Weights of a small self-supervised image encoder.
Model: 9.72M parameters, activation gelu, moe top_k, num experts 16, patch size [2, 2], layers 14, width 160.
Training: muon at rate 0.0057, 12600 steps, batches of 256.
Data: trained on pen-drawn characters of a made-up script with 800 signs, 98750 training examples, 32.7 epochs.
Rows from block 9 of a small self-supervised image encoder, named by matrix and row number. Rows with one number within an expert belong to one neuron, the router's apart. Each number is 500 + 50 x the weight over its row's rms, rounded and kept within 0 to 999. All counts start at 0. Numbers have three digits each.
Before each expert's rows are labels from the 100 images, of 14848, where the router gives the expert most weight on average: "strongest on" is what is common among them. Only what is clearly more common there than usual is listed. The data: pen-drawn characters of a made-up script with 800 signs. In brackets: how many of the 100.
# router: router (model.blocks.9.mlp.router.weight, 16x160, trained with AdamW), inputs 0-159
# up: expert up (model.blocks.9.mlp.up, 16x160x160), inputs 0-159
# down: expert down (model.blocks.9.mlp.down, 16x160x160, transposed), outputs 0-159

# expert 4
strongest on: dark on light (100)
router.4:476566476571525586411579445411528421567438571504513574472419557521451520445539546472555545465455552553436437500524485530554496437507593510480556469451439482575430538440487521527503564579577486420484545512515484556537496516520503452478475428567468545476500439462420505512537504536557419555549433544441457525535452492511439432524431424491417503547444421427449573429452525514497487556452487517490434446514431497582557448434527460508445485576464533511473498589589556559454473441456590
up.0:588480502570507519540488587550449550473456518442473533548448542504523510477479488576602559544468446468524513442438501586488469518452543550583549481531504498476429418506506478500513474493453404469431524488600536422501512519498560551463589413542598487584577552501525506498451518507493512441452473509494522385473424612479497530476460571567509586503481527532437463521500552433462545513554654486453466480439565526530507485555539426556643506520542401557415489536501459566463539532471464
down.0:529495457478434521486529422574555492439472536465533489342557555412497504496478534404452442384494505435475442499509477500472545539529533477446516523483442456565454571491499471473499428495556461474556548438520540522457541432533435564493446447555537556497489525489512409489512493502493554500554526491553426521419357543529438468411484446456581414498526430541576584426432446591537520440460555450428466405480485493463406483507542469521456496585452518505512541517437524514548569546537408
up.1:557386526508530480599582461574484494506503491455462544506492504431488551504454571545438583539576475460515500533493568514426587480606444494486515415499538573468532457504471603402483512566484538468450423435425535449526582525467520456505503357505489589537467573509475451589525467455459549548574529407483462533487573521490453576541510481525506526569454482475476446520438405561491499572542445379506476464418494508479560509436459532441515469471476507522482502471475536472495360542460547
down.1:525535533434564544492529596473482570502476506541582524453429469464492614405484439545466473439545533432479504430416529430485441541390489423598465499440463395475479486524456603539474534532476501519485476469509474517555468530491489564460503438530513483529493569540469419506559524491613536586452581509552494412473471481526450543467551531508475433497439470490487513567512439532441579494445493443544489449521542506429487507610471493566511547647471423502446527607556522479499548390543504
up.2:475478422523484536509537481639516527529573528544394550471538456515529552558418445544487525581482464509471537560522544597460554474471474544535500503539498561513510420478422438517479461503526490570549488446394464423552551477418444499443479491546534514440516604522562545559497563425455543407467497520541607520478567572499489516467458524578521495462367489459510588515503447531427420537507526511389523526513517515621533511518571498418530528450498452462530490597602491545513518538468437
down.2:466533586455473530472553500487534517607491559460388443512538539533523431450529603492565576483480442609612523584516512445482532508489558414555511461447447516471515512528493474451432557430383494449452513507465548570533515498459506453399489533511479515600493460589553582437574525468477489541569538510519466469583547445444494494485448473435451506569498469580520548470438479542473535397428571523497547451560445596436511455537447470575480476563506596508489529447480558554480497484510426
up.3:544523533597446410517565542524445561496524480419489561501527448384445484611562459434447485496468465523593438544513478517475487551458452515530529571465431576483511438507456514553455492587450430580472462419540520545521435622526529478529604519443535473527558546531451450537558565524501486512448596487473519585556459562534507499498529497494523491506579522520433526518524522503595498546584503471525518489555485523562450595531541484476513561356568468472566391523467444435503465488546412
down.3:633432465492445426485636483526437412566493478534344519457492421467524520554483533543525442504546442537543536462575457479533423415462453578413446549507520539422509444532481409567524480543432517518422404504553492499475479461453514572568435497541510504486524517514481616530396478410480505541573444490447509543568542503497558519541450493498453550526449585480440496533527483449505571508499450447451500409500518425588507517519497529542525520488476483467524491510549402502500589492571500
up.4:502571568501418500517552462568547523466582457513449445452503493427461543516546545440526451525547555460521439472545554570473502410505446483491574469484531424442496526565435469495478447434469516521578483486410519509445511424463426547468452474521574559557532460452448461522468519492556618505419510563599524406456552538512548450460418416492600452503520501504469495521507508512471548526562446450508563575441538522519588592501544493605594497467421502482449556434559560539479451445373491
down.4:513458466376469527529533435456389522598430547547491524505585441532554516526475538505464498498542601527517468480549439362523503520510542468453417484484420537524517465515553510576567543411428477451516507506466494471520578426444462425531486455531470432495502492401482502548453522440516466447504545574584472417426546421480464514478522460498531433533597485581511391404515447363579471469499472453441568450502486482438456510527552535544484439489462571441451471508478497495512494438528574
up.5:464462574511531496574398596484411433425525445445564474475405548486470331444466539446441474525500561563554554560452639436424534514460527515453546532562445503527510509496449513452474482543529533484579450485489521457515437493603451487524514516498465444518490533558488523494457470564552444496550479435491477508494561509537525541571651556517458429500435496500524499525533492470509535640441483482550618552565541556542512532493480604517563523461510516475539433527517488531481508431559497
down.5:527514515543510492435547509553483575503488597579453459521519361512465508560548556506514477434408515489440480482517525450483460419490506506566483442455478555543477557539502464518555526427471558522528613526450503544544478541522513446445545447486560524433490517369449455472483459517533563548547498631509537588537501411446453542442471476439418604502578563450443482529461603556572591491502493468494544500482488547474473431452496410424480584458523504567467592523518524527446442584452559
up.6:411513387557465503600503464486506502527483556565503524450521511547464481433535525536455493477512492534487568598416475448492501531536522574452451512479450497492495433478522554547508477397516510496438444492431475469416539470440490410491515478544476539500477549517491434559552482471414449458474379521608553492512614480510440492436559531450535531601444436576433519409603489492419525525601590477526494455521529475431445478512438422496436561523538552362517426453501487426473529515485462
down.6:505477543491475569451396589609554525556537442465479565441524503512465459610493541540550438477387491532517534475490532544432565523506458471513554413534579494505482537588506497449527547550540587629527454511559506525457515461512550535537514543550544518550519472446487605544513468533468505456460510562532507500494527466528529588463457581544474600527563458437479549450448496468486513425472449507522471506417467479529452585532418442518506502441511464540459543521483419596543665621469487
up.7:442504548447496522476501545568462549517506563483559534514616489590526410513453551587473444481498495546540434469474565544545505538462479563512591436590576451555474436492594458481430405555435382458476485493487566504519445498550508434535572541560550539479480534398462513524500481512376578402490501485457456526484513524478492537513574540484499508526577439509514499528489524504633437439492567420444521476457567478582486473481465528443487511443523408469498422453514488543613489511512394
down.7:476442425521471467417515535569531562554445614466501396540553539477544505493527458527515491528493518536477462486535530526561448501574533437560555512506462512572495416492558494461489470572494507423446556429554547535614422449484503430530452541564426490561527546507589580536473472518447535493499482473442495504496492436513515460528516479487530516483414552497501543612458476702443535478567578486550510529369520535481560498478513489576404478498561474620478496485514433432429545505451485
up.8:520502427496507453531450440577422453516482494535579428481514616446501530463466527460498421479489513396494482419439494578475437557418447459488584547511423519491525455538567450449522511538571431498600522442528505483616510486577548554597547497436518560597580540502485511482511501424556589557412490465546521516421471470508499497464506464547504448431518495581444479456478483541562593563488467463586505481490552556525550531544533558457557527512505430520561591433541452534592573548496449
down.8:479589485508499392508589487465380468560485540501505508462462545460514520505466593503485556525431487472423496451466589430460427459539531492562475511537476504445563555578408487426471465419500483437536429433544522494556558478482651431460484415474543472445462512566529531459483573423522528459498424561583496513567559566508515498533544477571471477496488516424505515485459489471567558599515501547486470579517481539382548544461452516564594428529544457604445536488562484546438543514531506
up.9:468493483464543481420569464534542502586522509608532544507505429433445377461506570483475395514430514503560459419556530449499480566452590497541467462540407481503599495514450469480431505641435479582492449474502564563478466554499471520438545445521440510451470537482605560399509452501402596460569411489495517543495454553481499504542468564506522497539443458441520388497487414478516534465482521523537488503520420519541423492516446447450505444410424568553472500471486518502491433545459546
down.9:511497413508484595509525579496451511551497463515551564494438557534567464532496594497419516442388510469429497390597498578539420528598434485538477471478447551534552549534460450517465546515555545503507462468533618506558434496501548502533594504509510472457447500487534492516536497520498551451480479405438463586498448514569465508517638540602453472486523477498489550479404533530433509496458575463419435500441564488425549481558573577379467512506488415440507529540478519460467421464498454

# expert 3
strongest on: dark on light (100)
router.3:495506436566492566432532498409571486518445531475513522491462585547488575459547530496584532432458558520428394547526460504574473460565587541474553476464476475591468556454469549542558527558553472490472576572561470505585560513491451448516466444538470552477507417420427511505465480535545443584520471545423444520560427441534481442507458430432474429510490452421441508468466573533458454464483445546530423483495493494597553436492568477540434500537495591508402453588551578553487569464478574
up.0:495510417589512557521538492438543506382531519535474523422467538560499522424612386418532418483525488478482577560525543559436500511507419429531480494446557554502456594484517600489442413526441499479473409484486558404479592491498424443534511400501479498527522517567545521505460531562574473467389372501490520512473543528488487443479571563509554480488569464532557536468441520498508550481534496480535544451503508551570464503552521537523588512489503543476501346516533614484449466478494481
down.0:471487425535512472472485409468499421453467437555587563532527462557471466468568504559532583472519607548559448505452461395583443519505502509567508461460505523561545418455497538377454547494499474437566573499446513592544474572600478540513450511530530449572459542541478594563590544453541585530461445478453504496569505493478481440470444628537450518482505536398524505447472486455540571445440447534451571462547541552581525529477486475526543472550554536587485551550584498484565535492524522
up.1:403523487408458431544519393601577546602513466431483481541503588475508457518547560505603524474479432486571428486503528502537485512507512513504384390522461469559548422435382548501439482454454494499498534414493574492455437465443585435506611493536543572550488495556519568515478497502541530530492538551423436506489542442409458530511511485510494466480494483468529528544486469459450477575583517565499537453440591512466472509462407489575456531561552505516427521534538411446592477543534457
down.1:542492557510523458519515488458560489424479543500524429516533508492517542437469543461398468537464510529473428539514464576464531489507502519446406520512493453355416587520458487486423542501491441491473514519468427467484481446542441501513517513466384581439510516511504510515443468522413432456588394446517496581563461560585483517546501462482517502514483614500525478478500523471449442589477456496498357460554507476492524486437553518470634466458448344501464561496508458441398491409425458
up.2:471578510543534458472452525585471520501475449489557466529477545425665454514476458477564519567424554525405506531444476562475509555464457493596480597402471465546574432461507485463471528445562461392509533496605489444361502479508568405487535540494590569488500522500468519485504470564429515440448529450513547499485511474524468491464491419491511425455592526522493506457459563472466438553508582461530562636524543539538503472467530528441458441502485436542479481547424443488485545415568476
down.2:491456531512533485510531543452455383588488493508511443432472567463481470459545433518479505424473477560464465416526398494421479487542497433455508505439533588449499513518517469431435487364412560466499517460540624520484448513561513491451453463473460506594497534466519445522489529520577506504461492406457446515404478430442546491533449432506517481594435479557536532608556407563575583440553581486563569501396482508548524488512534464550568511460526474446508444449501470497528495592568572
up.3:591483404468471408584550555473545527584597512523490536473504569501447494509455534459483463556511438520551522446427590474499435453514579510607568469540468553515455574532497487483492400488496447431468486502452395492496481443553495572480490451606498445477484529580514533514559582453399507472560530487569504452531559469466524552490579549474468446409512504478482531430487496578518460455456586528458385442485439467464449505623576467437517517443503607441544525487522532455562486528497444
down.3:459625450400551465561383498476528458424514496459481612501441623501420496512472495562534488588580503499513475572459506492507505533483518571457424539540455487534498471563455499476466407523572488427536558544536481472503504550529407590431442443461465437440551471490457507421495467435508555544454514498445492539438520435514497429496504491528456528476551467528521494410421560472513583529445530561552618529425499564427562573456475484552415474538584513563490486611503531505524486484447479
up.4:539405503475413500489477463534443542419514480491522596497517491413557568590523494498433559455439465536503516513503430527347509502419469604500438377538498486490416505508591474496438505443559564553433532501578592475482473447396604486529495496422477471507543504505494531559381479463461497477455479520494508513454525524464362404586506479525545493507579474419493537548500540586498508453479528484480548543545540472534534557468550512438589468551504404538471467530482508445468536557467470
down.4:434486462488583505427637452539523464521512468504423582477586539488514454428610481431487547593481501484423393533555499433486442522501489478544563522415502552476480531525525529523493452394463469461585387458455523536430540483487550409470500477530543553490495586482493433450476518584509524405473403515467661473527539522486517524532493505435513454474513469580512504561581482495530404506472522542501461516451572388529534493475443518524577520477525478408528486503478437573487521439499445
up.5:436486478582494479497465415473412481506544501490489583516508508437537516463451477431405428520515488411486606569519527551352511487459499475556503559548568538488468512512503502524508606450428519491486441463552555507484530616580443486530576534419397434430508426525467500502556529504414463563428509564557438452494469472568496463560499580551565513532544489479550485588494497571523602568428487519464561526412473557508484580483503515393523517557487518509384528536510533580541479498500516
down.5:433529504501525527508461554567551470496522492494500497475494574503506567474521504545430455452569483560552537460529543579480548515461526590478509497468523518522536494461562539466422527500568505456529558559520509482482490535516473508493533578496509503449538458497517536477333492486597421491418595522492561561502434445544561409495529504530588502473472523571511522432556542524480396635412575537510440531575568559398493546535537399481483596476625473432538456489488443483573379442534469
up.6:496426522519418483528490411481424504487581437590499468389527489432480537478517544522493504511465590459554592443502510392434458512486366498462449543506495515553497486475437447587455388481469473538510512487493481561486480529586374509466499493407520533538488443472515500509538510434485539602418448498563380593477523555452485515412487492504456497525538563542566479462519539558521486482467518444570539469412451441455449492560529631510571568556529498406477507455464544531521541484551520
down.6:445469486580554469428496514500649481512633559521500549475448489427562509435467544483504509450514428543408532540469504511485480450558574625565556521572430521515494516500515502434545525427527502550442480552397564479528494595489475550472458500523445557372485572503425425585495476472421456489524545586432517429474466517465494548496487435516496488398548444550514410447444571534479440511412517466504480537525482610460507525511498445539512502459566575542539480465535418488439510488533528
up.7:408568466500432476456420542522539594454556515423469483549506427492398371527513485546423464448550523412426463580463524563500609495564561496492487487465479558612548591554546457528486470486458476485567472479530512486463499481481576522539503533409616499479502524462581527523539512423398521502489456506404459485472586573593459471570511555594493517589495523517519458548507479466484534508512542450501592487448564428482544501519475528529494526478442502516387526586471565508445462516540545
down.7:435441523554571462459519548397525509631542462544577483482501519523553536547574532490485529509448437588456483430634540506557432608487471482462579518514533412554489514431479486494481443498521528521415471529525498439395518456514496391570471490510544488548521362519525617481523573540487522478469436460504558531509492518419471490546461466527462382472468539410554418489491513492618492530585518503544502542454511445518520533425529477497528493550515477463516559483615437421503467499498549
up.8:450504479506548468554583561481472545486516568423619471440448508513534592501579545570481465554540480491510531526480544488526524497516612496457431441585501525514563468528546553490549521512531501536440476448424446519473538596478516523461586480537449494509568567536543472484517555449536525475430430552525521430487573479576553434514526579476548503525626447469641462490526478597491514392569675506432449465488538476476509469528447523586488532556541579437514516522502511555552519521466444
down.8:455485561481478529438485492491540415499555399486423539526505469470484556549509498435521519525521509511448573588458524538479608513401511504566553509480487475544435523532503457499447498592457603464488449418500494443558457496538511473605538497439562567546420553507494471462451557483495542492478403554487444530452612471485532442587491519573542522499561576566525596516570506465591509480563574533453490513463612461515415486460520443453500490496550562656363545493449503541513509485536496
up.9:572445461580529557522483527509553630418464519549423481420520495482536539509415467486567436502580481439525476501480461470537507555537453535607548496490466521507523483461554552463508453457508542513451495506454556477542468471522504500528522552470472432346490494570534552482535436607435496506515474455466635477477542471437447461569507427554415561445542486512445509514556586458384481541498421470441492545389573551441512448562517585453566469498489487473528524515377496585559469491489495
down.9:536501521363443502442522497565536376577499449461561489470522479426516489481443446539522500523513464482504533458494520587537481472390548578513463519436494644454457510592451521533522524484477482558479530470595546543494511436606435474481535594515527502548469517430411479478516471562523516561505563496528513483461536542443551538514496529571512460505487473508491671403391461527503526501581505431444530514514505417481480500459520422404394482447462518508540519510465599485446544560560470

# expert 0
strongest on: thin pen (70); only straight strokes (41); one stroke (35)
router.0:505597435495492505457517433461541413542445546419581549423491581567509502514479460465518548506466508500452451578537507521486456509573561537509522595469498420512430543436494509549561535621533516428552506537518485469656548508550521442487431436543389548474457470533438541491544564587563443542586439485419467554511447468498487431500415511502499430577493492495506565440451505562463493527479448560540445482483482536564497447439549452567405446481437557514504506483435523539442570412537530
up.0:445497471496518487441571530482506488449465499455489496553572463509523488516496583588472496564587463406579505508407513445427580522484487521501533567521558445528496558522561480537514506438391527481471435550547535512409444468451450529515497581546390566515543472532529522468577523514505516524511607553497506432424401573492506554518464525604522576449546536489459542481533479492571467442581542495538502433481455566590472463417494459541444572538556515481602525573466516406483615604465547
down.0:516567479433516538452497549543461570513506398557490575538453543385514459524500447439488539501445497582491495436601595485368492436427429530545536530611433531489483563481496508452393586498456456498384404561400438521518582527422466536512504492489397498530515509478534556540529471538529529468490496514602525439520460451457485538541521402528521511556480508466496503449494494628520398467509552440429449439495510514467536481469472484498495536501584536543468465590525472568467483517535454
up.1:516532480536493381488495438437443471589482469548560468444505437496530443561418454487568543430508513539579569579515520567482537514420560462545559513561526468535434495436596560549521484559482491468587531497509453475594468402414486468445416538501472469504541560496436558451507488611553507535484461460486508437444433540522539440503501511523533511509490606532396469439516416461344506503489515588510515487472570515427591503468547445431434496492530468479498536494497436432441568531551452
down.1:542442506433566487452550588588566440535548511481474522548515503532501568494644515496501477610529501427437444510532457465468476505580521465462452517458472451512532575584439478549494479423478458495492510515479534443401532512593449496480571497475444480474421494519527381488475518449460502504570439485464552544504533496482451489524528538461573506492497429427569499526440498507549632528492428543556461482412459447541400510578490564525534461470389611604521579504442620500504478513521501
up.2:478526604488495469438502579485532498452466484526678564506546543506441394613511501536464488509487441520501507462473456479457480423499567523531481452564509515497567372615503502517511590615492519490486454492505440441516485431516481558427444459611510506469505501485535471512562587526459567485489566483472551473473570463436493560548484564419514448540602512463414458593504442503476438572546498449386549463544464523554501491439436468510497570483509505448584428452457450477520490479522460
down.2:518531484491425497461578428507514503433528448497449404468533511503395487446478470519543502543481474455563508475460412501474667454477469493446429493465464408535475590450532544469451457542447526407482529481487507523510471532483515451530465349564461529588530601522447487607375502475493544516472545478594519482502519537456602513431477492506532341449503472507511503446498497544575462529419502504456522537513553489582564510520380548558473499474559459522506445467481515441489586473508532
up.3:488422503492461473539499465492451559483628484588495433513472574463443487491450520426603505514514542458536523566443546532471622507516439510504500442495565484540506485545505511482460469518411495446584512508497480489542420462560571497547646570540491504465588493479510605444504493462633532489469624534441541500420485574496431455498510408530433581465516431563428472497540493519437525485552516496427498551402540524474552448481488490503548607476512468470468541540493598473489616505531523
down.3:466409433563490466529510479524526437435599443537546415503513428474556461534354513452508502445432565551460547444479462481568552511509408484450500338471520530499525506519482486444440480464522521482504517588569548519486450473464533469526481560575605542469522497482458549519519435523541500438532519459511512481476458505431501460532572545555526512523447508466462535435549534468472492501494508499359529531604668427506513507467517456561439506392568494425462416477463471420503474515428458
up.4:365537474551476588496504550476544541521428498569485502511611529505487473528436542516521484489534575576512501527493499481535491513559449562467588387380608468495465476560520502543508380573528537450520526525477490477497466511555448578411500477445507534521555595522498561467506443500469523506539597531517552572438488493460451445524443448522563593497502590592575474507546533521528550480537482517518497586536565529456491464528436524498520541540469440461569605493447481521329477506546572
down.4:441492459491479503482418474526560453531472537557514506389493405438560465552514493483590542534625448519518548514533475641517533508446519548463470443536527538546433515548542511475498406481476492395396481530556442486473478432521507546453582549522536503520403503524453609507538498548466463546412566482509502474557452547543537373472529571483532531493527481546463524485437520447564476506501449530408407573441467465476532503401466520511603576544464462423521482476417448471480607525507461
up.5:463564425517445541557572553558433499430529432552421462492489592509492553488499478528526567498483476390523525449433547472567565479551492460565443488536498451386538392556565524478513506603478473495440466606492482501542544573581460520551565445558531543456544460477485539461595491533538553466472618490543554502487451486414473499474519424451524509524491459554447516525551391566405569448456476452418423540470541538443445585495579409568477558491509513544510532509520550452467477470484488
down.5:496492490514497479536484530551579484436527509504571496495515502551487413550467570530506468538502528555480509427461553492565500525449528440507553440476486601513426417588626544484471534582501483529386453476560494511512510525525435377507585514597520541441534471447548526502581468392542495581590501425537465444549445575395487548552511543473534545595482541472442565558513515474449526401475520493457485502450513432477461604507508504481480478412523512582533473572439445484468428597427471
up.6:459492474616535540518604544523436513474492541450569524511517532419442508564495503560525460463574457393491440489510515608487393492464533603426571500485525510452519512494556564539462485539483449487461506577442569483550435534509550561506516575475451541548579496460446511485407563381519463469503521461569538538457446503533541493490547496555577498449531529580524479451447520555501569492441484545540572551541555589503463432456516545508452554556490390479465561449430428456532419507534631
down.6:537506413496527527478472450438448516479428475423596459453509512525555509533478457440476492431499569416481545608479460523480504473499559537457522505516517403569499470419443474493527501589581437489579512481502500501476484395545543466482406505493527454496485526549398567490510554545500620601544528513404429530433504433557439516521461544458411486554533511492487513554426605437495492502478561520518471596553546550450560484500528566452555424515417429463438608503448459398469509490542564
up.7:527428438513450463508427555556450538406448457514412576562492440515554503595562485443447481582437551499554518522528533475427532487461455581475515468509568423514565451524517541519473476614509523512495437457433586440506463546483559541435495429517533505535432411507495521391491657481510563484523536528510525412556429503479452546547443563568531486542463474522599506521519555562446454538522637537481470489495389487529497446525541409464440530530490446439469517541516539549480516551552473
down.7:478488500461492544559408590528480555464449452509478520461551477481471537531606468492459517526455565477532579393537540474426511468493591512439493622424478540599495492462475534483465522539502494541507443432499469524584555510620527431524588513529472601536463383583515505457457578537456506496458480531531454365510410584555555563495532468553496431563470493456598387428501439492552496474432536475491566430545538503431435478510497492425528494518487449491520463527580472431499510516458494
up.8:507513548440448477470462599469487473567500629521514435507533542488515511510485464532457524551405448537533537506493521327552459445474371486517557496515528451505462519558547566551436460492452534513584618466518502492594400468442509495519502515521460512444505521531506439581535509541428519434450448449504561536530445496546492499455544521521455442453481458567474599582601396503427539548556399457546442469437538511472502440549464451483427512466498612546552536488450535483489470464444442
down.8:464480493463455512546560463543512470482523427494511420471551579478461571479481479425485494573507568418441529440558485542530408541577566424487491601569511430471519496459569549469473470497511460503481527479494487477449542514453568459429577492534456490435536495478456535399460503551477478516536504522483535453430514443487499533484401534521491385636555479500434469515580355496471488507483538492424538449543478534520489466524401448525444473522432428438403506425506557552446399409570596
up.9:493523492558525430452446530451443527561545489500400472510478482436418523427504492507438536514503489540457416560454491526517414511479419564447507464448467558486483561547579521632461487506499512461507446408532549416492457469560425452509399533463581437526495501506496508539478539600422525393560513556520562434534475510470426603431537481474632462557480520586557519493490537457484500422525534466481503507436516536566476497595591496518570495458502425447499541438583414518514465411454463
down.9:509484535497532551454417555523442543647503481573415566491541432403438539465509492574523591465535511464581455450475509544469450468527449444493434427522494494527443576472442498550461493580525454489541460446581473497581531576420486530437448494564461565569522447523522501576605468510488498448435512574569470425540487517525511517486520536427465529594507479450494442603533523586464420541440448493479403494521481474539508409523477476634491559542410522473423456524445496493537524489499535

# expert 14
strongest on: thin pen (77); only straight strokes (71); one stroke (68)
router.14:524484545534575544581511438534460490460470441398396524480451390546507459566569383434501587461430500452481439520513484545506540432530516482517418572464540479541474509489404373497540511382557481396534446552548466519436464479636575465492541538538501454470436488454496473473475560550478453529492478486513511421578617528520481464537519465560468447533553566502530486479490540393483486449428420522544492574532510478452529458488566527525584466523547505546508397529483514496490506563482546
up.0:500334459475496528469493520472530456503461457434383516541531599456485404438536539502488479489411455453527555499526552535411598459517487518433497510423480583577478561467468445538438484428402536542524503461458446527467440490429495527600506481529519525533436425486465507601448555504471537452503366507469564480530538493433518480583572426597437480470493433514456512494515563504527505555478526472449479517588507506388417522462524527418466509482560512535482497448558574517505537484403531
down.0:486475543486542447524472523620553528464552540427466482473442487569399476481587511543516496463471452456622467495489588431478559494523470390437449452479527440536517524628520404509494526529476552440485531487510448545532437550469460481428553509510446437500545476529401515378531515472458418502414491496451433464521474509461491476428526433462539565539542510452554447466433609499592493508400448566419545449500466442503484584484519538535556447543492406507608555491497505432488473546489513
up.1:488514500561617404541449506466465577413528446492510554482515445469540441416502592468511434485480502526489569543634438523489473477446520554522455580523526599468508474493521619474502539555539503495470533553585519454554609491545458562549498515404402509548524425609490497461519463520420549566483525490504524547469542463526498542493453560471458461544532488532489479508516479511606592454426532495544528563517515518532536544576436515479622471462476540513494431508472442535535489576642566
down.1:469597488496506518579435424506429562456563571470462534414443560517536534507568422451560551458545516516525550525503576527532488409595529365443565502469470482538385447563477579509465500434508542470455518509524500490500465446497493587509450491515544461468442534491518501523613483485532544541481486450510526545579445541455481373611554517516500585465438451521620592510508552547506463491539520546566442463547502490545499619540630514534502508530555564496471516503519544547414512514522498
up.2:543478498482462550516504527467483484609465602540548438570506441444399477554578478533508487531460531539448476471457573479446413574482485533472519534484496521421517551494536587532519501517584473530462511474518569441510522532571487448436572477517540537552577470460521415518564492578474495502537420551469405640485499412473444413559491547474469483516425505552534528608479527614490549448518504501546562497515530448561432414477442482477518620465499521594526540563510476607528551587511442
down.2:497561482502436517452518431487571507465513500512486438446478532486488565518491503463590462517460450593487462453512414435450485481444562484486549476504543521395520391509448450493582527371457557501480480546488495438463477469476450581567447458508503455391482480510429415509454561442488410531465534492505558574471540562427554501512486441455446447372606476409528526506439395523495519501546512527505529686536484512465429526455479450517571488437548533402484525454509482535507479481423491
up.3:532444617526617483479588435508448481483521566462450464576410475410455484523424485504469523573446433459476547565527585553542551469512512481450547489577574494471504531445496482526438471417465396475493482501425484524454476448541580540509463579431519536524472521540548444578463528517389537464419476518556554465481527507425476525522509507611445472462500500556595526556502485509575437482522445448521594540475606547544480504527462438498533552615473487530575449462536509471582553578483549
down.3:531519525470513525519436494555457577471413474499451538490505477441397560528554449481557541518451473444513417488449502585561522442555414537479354413472527479500539481475425490566468480471521542457527445415476486481453522575554474387497448499531574501573436418468432553519471487552559421476477546483589472493515562442469488519465573491567457461503502447517535487593381535427463489426350437522436530582522488418523551457512445504597544484459523508439518523543524486511552541459471543
up.4:469459464503491458482597496544458581562545504541525434506481513474523521527451503566464568469408557554439579497412472522412518429509447471495433414479518575458474522556515487530520520495533498608485493383553516421442360526453495472446585549436587478411524483498530462463495480522435481449530576574474484567472556453451514517524509536482539462574544562480445547595556549409585594466587526458476508527476526463495493415518509500390483475507540509487597433495465541426553416527457485
down.4:483433502503431427506516518514517526510438548498609430531577416560519561527609533449524526476473490467520557453530471537540540591602508423605541497455550538464537521428458446429549575430461440502492497446568484516496472475450431581482527470479495472457421506508541514496553441532538521474496495594456523382553483558489503507449493573476488468466452590375549528433515407530443610544517488517511540527450483567526489501461498442396453452469432593476514573440498537488468491600403487
up.5:489601505439471477536450569559490535538406526436448425496450537534461515581489463538480485542555525521450543460481513543430398443507518529465539522491555562590464517479587493431465529604569473562506495540477577443497510487454567511550530540484555492503554455445490499443497533489450552488463631482461495485433450514455493531539413398515672563516461565445529476417431520542520466437511585471515498513509523470596485433460518474469564520455413408518532516481500474599528427501406424
down.5:429460541545481488473569533406449514468511611520495411594508454486456403489480537548445472470433437506431410437479496533596569501530537488547607530481506457544592494445522455533462536490522488504615582573448466495461483468477474511499479461526407516498547563464372487528456455456540496478554537469476493412505584460556521511537476457474417533486519544517573564456537459468487516564515545589561538537522619526490543474421467566640511524549523567467543485554519497445410475552527450
up.6:508526566530492423479536549480545489541557458515455375449453540564479543463506513479509438502519423459420489515505541553429440442410501504478569693533545464449410564476452512463569541437469476436497528590460579411491547426576488509519402537516478508574357438531457515543478487591467472427402425545522497451434560469538508521494423529548519472436519534564504488474522458516475531498510561492459533490609485463468496502499505502505557483479524535451483441500552458458554460574505599
down.6:427488492467518576451499433517496541464497473474449567568551484348467473520506517478480509571483405499465512478577491447579441584519475497606456399467408471516485535379441533529546444548528588556429516493490428460483455618421498479538576429440451558545596494479495556428426478523499482545518468564494478547557476563439496500476565493468447475511481409490600414497527491530511539503469529490539563404481498583545422452510420483503497493438488440564515592421527519504464520510506456
up.7:541519494418507411435499527586585490549524473447455333496516540488434561467525514542379536568496530473476472459465557496468430462524548566533518626494482459504472504442497502494539583437514575484456552501431615441459475398575404487509471464494504565566416430507474476531516437593492533473478471506542462443496519574514526535486458514542510424485456460565584596538618521558507477438464510459532565530450554514459452528514477456579420467502548507505543444466507494474551451542586512
down.7:454592448517482528522532531490499436371596466466430617419486452381468483481493590537545406470412399498492427483588492544547489534485470446591575454427431526518488614451467568592511458451456547494513484517476446497479505548496589485567495458469486541547588493497524497468404520538523452543511515512496423479543573515446521501455546485449402508464506487509509471506476524587518580502478582489503496437495475491535440506463451567521450401467459482488522593465529516457483578603435492
up.8:485480453476501510437411483563570578528494560569517541510497550542558527458493472501432497544485498470511493528533561450572478577519426458483423471528531513503547479481429452465496432465537495502535454425496533493491523439507461514471489524484481476485516604505546411497581460544538531471533552527496537527607413641555577439482524492514589409428431529508549631579524403522448384465603474557554508552392510474428519507596495535552479503574561493486536449554534468562463547397453488
down.8:507563497401498473493544605454452554539565488396519522532493521506470536464456529487585499446488562476515412464519548487500543328524427493490534455419476500458496515585447440490475523468499445541543530491511435561536427456496559424541475572641541510571453489435506436578580528569508468436435519499470466551407493543520536513534536534515466615478472504486470518443469440665521503474425508483491468525445496590542496556527478501529427497620434518508521479505489517448563514547456434
up.9:550515498549544454549510538530431477398536435567517551473464530534521424511503516492429431496559521549512579439501393510550463422561475493516516530484503558479490481530624529462489405581488584493475527553482502480537598487454447551487501514500518406540456476473452527535526512509422431482519529508549517472437494580433569514456494406488523581536491510479471597480456554506584571382403392454527502539459552538387456432513448538556539427537527608571467515466482415464469513416529449
down.9:432520542492384555473465549565508461494528493434436480518537444604474593520524527509469529509532479498411481477445475464511506529487580487466607434506502373568435611491488487469522578462443422467520530447558520571512469495546524466517444529597475498506528579452500541456454490480505463517428456494560504454570549431484484600531498555520551448477510590571505440480505524539502519539600595553560489488508456487633556540457469463530431622466463424454427522487587518494466491614524495